config = dict(
    arch='crnn',
    model='sound classifier',
    dataset='simulated modem signals in the audio band',
    train_examples=78125,
    gain_aug_db=6,
    time_shift_ms=50,
    input='waveform_16khz',
    targets=['modulation', 'symbol rate', 'carrier'],
    num_classes=[16, 5, 4],
    norm='batchnorm',
    hidden_act='hardswish',
    channel_attention='eca',
    padding_mode='reflect',
    depths=[1, 1, 1],
    kernel_size=3,
    wave_channels=64,
    wave_strides=[5, 2, 2, 2, 2, 2],
    widths=[128, 128, 128],
    rnn_width=192,
    rnn='lstm',
    bidirectional=True,
    rnn_residual=False,
    rnn_layers=6,
    mixing='mixup',
    loss='cross_entropy',
    optimizer='muon',
    muon_scale='match_rms_adamw',
    learning_rate=0.004,
    momentum=0.95,
    nesterov=True,
    orthogonalizer='newton_schulz_5',
    adamw_lr_other_params=0.0015,
    max_grad_norm=1.0,
    max_steps=1300,
    batch_size=64,
    epochs=1.1,
    lr_schedule='cosine_restarts',
    final_lr_fraction=0.01,
    warmup_steps=60,
    weight_decay=0.4,
    adamw_weight_decay_other_params=0.05,
)
Rows from block 2 of a small sound classifier, named by matrix and row number. Each number is 128 + 32 x the weight over its row's rms, rounded and kept within 0 to 255. All counts start at 0. Numbers have three digits each.
Before each channel's rows are labels from the 100 clips, of 14976, where the channel reaches its highest value: "top examples" is what is common among them; "loudest band" is the band of the loudest frequency at the time of the peak. Only what is clearly more common there than usual is listed. The data: simulated modem signals in the audio band.
# conv: width-3 conv, stride 2 (model.blocks.2.conv.weight, 128x128x3, each kernel summed), inputs 64-127

top examples: burst; carrier: 4.5 to 5.5 kHz; 50 baud
loudest band: 4000 to 8000 Hz
conv.122:160116101175100143113153154149060054087116191122070118158112151148171120137081146106124166112146114118122144132096125153085133126124198150091115112146134142121051179122138102113085197115038189

top examples: burst; carrier: 4.5 to 5.5 kHz
loudest band: 4000 to 8000 Hz
conv.76:112124111065148081106155109122118125112064121079124133078135099079061122116129151187206119130094102113096090078139165100093147149047146117133129092169153122118167144107057057095081121129142087

top examples: carrier: 1.5 to 2.5 kHz; frequency hopping; burst
loudest band: 1000 to 2000 Hz
conv.42:084196110166131243165136168122111087121105220131162136124090100084127136137119125095103126126178133199119139141156111123172149105144168117138129137111122117219142140138097141117181153111180141

top examples: carrier: 1.5 to 2.5 kHz; frequency hopping
loudest band: 1000 to 2000 Hz
conv.78:166131168115168170090129134068154132089065155117126190163121158127137083176121088124089108151151181132178114133169097118164168120124137116128089132102149131082110157145158101163176151128179112

top examples: burst; carrier: 2.5 to 3.5 kHz; 50 baud; frequency hopping
loudest band: 2000 to 4000 Hz
conv.28:070159180171147174148137098082164180122071154146141165103064144105117097175133161091159164134124145103192144097170097132116166153150171125109125138137106095096131147132137154184154117168141127

top examples: burst; carrier: 2.5 to 3.5 kHz
loudest band: 2000 to 4000 Hz
conv.124:133137124122143098151097106110158095154074177147155212156104125128106079160119113074082102134168156156169142086135118106131118130122142104166114137162116115088202198178089091201116133108035084

top examples: burst; strong noise
loudest band: 4000 to 8000 Hz
conv.115:155123114134175138108126108026107118082069096143138153141149134104101112142100161118086107108151125187113114083130154183126089086126148087134109128123131123113104090117096105038114129089092110

top examples: burst; frequency hopping; carrier: 2.5 to 3.5 kHz
loudest band: 2000 to 4000 Hz
conv.62:120142141139035122107102137213149122130069125134096124114131104136120139141094065113128128175091174112117163138075127185104143127132145128074115110206127119124121075127132129100080109161088130

top examples: carrier: 1.5 to 2.5 kHz; burst
loudest band: 1000 to 2000 Hz
conv.104:089114088131069068103134164112119079117101106056116184057145111130134137077086117049123123170140098184070148153112110116136149132149137167111146097132134146114169137129112084098123197114161153

top examples: carrier: 1.5 to 2.5 kHz; burst
loudest band: 1000 to 2000 Hz
conv.80:115103118161082196103142096114101103095103147133148127083148136117160108140047140118107121140121167123180136102097103155100110061091127148019134098128121100109089140156115133127094079127129106

top examples: carrier: 1.5 to 2.5 kHz; burst; frequency hopping
loudest band: 1000 to 2000 Hz
conv.97:128233157166155185118155165138143143144115106083158120122119122114164139156059109148148149155126179169168159177107154117137128084204184100182139158117148146084202124098138129187106127069186169

top examples: burst; carrier: 2.5 to 3.5 kHz; frequency hopping
loudest band: 2000 to 4000 Hz
conv.65:112095136156035122126102125123159088139143124143122173183115125090113121123120155075119110117128143084167113146167188087130119127132127113141130095082078117088091210103170115114125059111105150

top examples: carrier: 1.5 to 2.5 kHz; burst; frequency hopping; 50 baud
loudest band: 1000 to 2000 Hz
conv.40:182128111142124105111113113108067060148092107139124108201132092115107066159198145132129124086140114152176109090142148167072146152131154069180122112104131136122139130094137131125154144153153130

top examples: burst; carrier: 4.5 to 5.5 kHz
loudest band: 4000 to 8000 Hz
conv.121:116198146100092107095094107136099166073171056121182074123133145101158146157141101135189123122104150128108123089110126127083113182124126144101111141121128131202153097104114127190116086165146146

top examples: burst; frequency hopping
loudest band: 2000 to 4000 Hz
conv.101:125123103102108144173154167122143066149108153128116126103130114077134108130136130139142089184036147148152184122107123171177109105170128161095152189122202082135108162118114121151182118078105122

top examples: burst; carrier: 1.5 to 2.5 kHz; frequency hopping
loudest band: 1000 to 2000 Hz
conv.86:151102121120095149112131103149053100168143069171080165104098114112131131152112104105082113108146157087087143082177187168097140133078088155215170182127140120125064141107100102126141107136165144

top examples: carrier: 1.5 to 2.5 kHz; burst; on-off keying
loudest band: 1000 to 2000 Hz
conv.23:151104158112150127159105137109126119170128086168158140101117139117092106138137097086107138122147057108086131050114080101132142132113074098134181135087110072081085142139134150091157114122096111

top examples: burst; carrier: 4.5 to 5.5 kHz; frequency hopping
loudest band: 4000 to 8000 Hz
conv.90:154134112110089233084116177105105115135111163136111115096060087089124151132092123165136066129140098147114142123134151137149118137133141108136105160096170129204109128102115115165122128143150165

top examples: carrier: 1.5 to 2.5 kHz; burst; 50 baud; 8-FSK
loudest band: 1000 to 2000 Hz
conv.74:092118150174113177255110162096101107165107156116143094118122166063141036149088105098120123141124105139133166090118111148142130138135120161133140161054122092148172092132178082072135203111116101

top examples: burst; carrier: 2.5 to 3.5 kHz
loudest band: 2000 to 4000 Hz
conv.69:127134125160109178116106110199129160093124113147093133172094121158152158202102127144151124185178198091172125152091110141109101117128066116171187165185121131117080163119142155141113084139123120

top examples: burst; carrier: 3.5 to 4.5 kHz; 50 baud; frequency hopping
loudest band: 4000 to 8000 Hz
conv.54:078143138131079119083152110131142136221253180214119064162125138175115116150171140143116114129143115126162118167103132104081115182140118139147090133189124141132140160121103150095196189123066138

top examples: burst; carrier: 4.5 to 5.5 kHz; frequency hopping
loudest band: 4000 to 8000 Hz
conv.43:156104134132149157122135173099114043099098091157165141149145143146106056140111164146165144101092154122112123098141072099136131097194082172085098096158087125152123107078117157077100132139123232

top examples: burst; carrier: 2.5 to 3.5 kHz; 50 baud
loudest band: 2000 to 4000 Hz
conv.27:159147118200116116085109070178116143081132104159107145160088147075095129181124137125099116129106186158179161083148129129109145126069152157120066127166156097186048121165187122113084124144089168

top examples: burst; carrier: 2.5 to 3.5 kHz; frequency hopping
loudest band: 2000 to 4000 Hz
conv.85:107137101088084060178116126117125161165130207142075144052134151120117135107151146128143111106110174150134108096145171123169104129105175132069094119102198126080104152113136110123142100115095130

top examples: burst; carrier: 3.5 to 4.5 kHz; 800 baud
loudest band: 4000 to 8000 Hz
conv.119:112130060093123143059126097045139190091163157122084039162170167133112141138170136224170117117103097143129129127098123094136074107135147117114181091099115137106186151099102218120103136127108135

top examples: carrier: 1.5 to 2.5 kHz; burst; frequency hopping
loudest band: 1000 to 2000 Hz
conv.38:155069150114134144074136085189108157127115065176140158132132137094132086120137198091174078130112098169110087110179121131107137159111140140095117158162068108138131071095194129108178161175119090

top examples: burst; carrier: 1.5 to 2.5 kHz
loudest band: 2000 to 4000 Hz
conv.1:118099159109135138106146109151113169139104064133137095124088144159129110086132122124168111154172164106148137088132092106121087126118121097147164159117129134089143131052098112168089077097145141

top examples: burst; carrier: 1.5 to 2.5 kHz; 50 baud; frequency hopping
loudest band: 2000 to 4000 Hz
conv.71:138135132148109130089115065090137147055136114184139141170139147081133148105173117153128136133076113069118139088149143221148157108065094151168108182118162114169116108127073135152094142162140128

top examples: burst; carrier: 4.5 to 5.5 kHz; 50 baud
loudest band: 4000 to 8000 Hz
conv.39:202151090128110162127127142169052144101135171174099193104145106156111111145126155178171131141145100174185106169119103130171145166148191159137153167155147179169058141112154109134072155120082169

top examples: burst; carrier: 4.5 to 5.5 kHz
loudest band: 4000 to 8000 Hz
conv.57:135100106099139173130130079076094126075066102117119131115122183118121146072136098126119160133086084144125116119111060099143154091045185079164083124147119116150133182145121189117099082125114174

top examples: burst; frequency hopping
loudest band: 4000 to 8000 Hz
conv.61:092094101099133164146121161133136175167198136138147044111160067110135151115099075110139101101137088096121116142099133140169094154128092073093074078131063114096138120088135137086136071104151136

top examples: carrier: 1.5 to 2.5 kHz; burst; frequency hopping; 200 baud
loudest band: 1000 to 2000 Hz
conv.72:119053140128053101103207146157112147159134190108172072123058157116104137107170144161099097169159140118124085176145118139132114166136151101164147071124130168122099158224076094141129101150116137

top examples: burst; carrier: 2.5 to 3.5 kHz
loudest band: 2000 to 4000 Hz
conv.12:045141065160093179113107072110159166118102135131109158085101131093131104124105122072103120082132190080142112135139095153106149122124105059096056140069128069156154111172146084070128106073063098

top examples: burst; carrier: 1.5 to 2.5 kHz
loudest band: 2000 to 4000 Hz; 1000 to 2000 Hz
conv.87:094113150135096115142095166190153191122139150085076112186152142140161206110196096129164092170092142160104176157094157196068097101228158133158140071095119126132109134129147118174142102141178072

top examples: burst; carrier: 4.5 to 5.5 kHz
loudest band: 4000 to 8000 Hz
conv.5:112120100135086149116107130080087128108108103151067079109122125089108155120080106079119145081088115134082110085078113093080145144084131109101149085128165111104074068159097132102099098144092121

top examples: carrier: 1.5 to 2.5 kHz; strong noise
loudest band: 1000 to 2000 Hz
conv.114:108150114117133191096100145091089132126086103118089132121097088112100095081054105102125098173133103108038147133116097117122111056149136149132179172146126092114068132078090098119080107081116123

top examples: burst; carrier: 4.5 to 5.5 kHz
loudest band: 4000 to 8000 Hz
conv.112:133119167141125076116153088102106136115110120085158119122091075108153087097082100166161151150158126139059127117159153131159060126107075140172101153152143126140140130113138120086086077077133135

top examples: carrier: 1.5 to 2.5 kHz; burst; FM speech
loudest band: 2000 to 4000 Hz; 1000 to 2000 Hz
conv.47:167063101195135117062122082161125126084131042142154125123094153162133155108086131144145124153094153133093152140058114101137126074084151151111151089165136137134150203159130055084115125135166143

top examples: burst; carrier: 2.5 to 3.5 kHz
loudest band: 2000 to 4000 Hz
conv.84:125168070078111137148117107154111155137069088118100085074094122105149137092074122097138087153119123116149153108132078079099121097133125109066077129113181132069089127160092093115110138139110104

top examples: carrier: 1.5 to 2.5 kHz; burst; frequency hopping
loudest band: 2000 to 4000 Hz; 1000 to 2000 Hz
conv.75:120113118184114150122087075125161068151124169114123127161102181128088118130071096069085107076125104148175044103109063115081125166091160125116120089163070148176060149130104069161172151150125108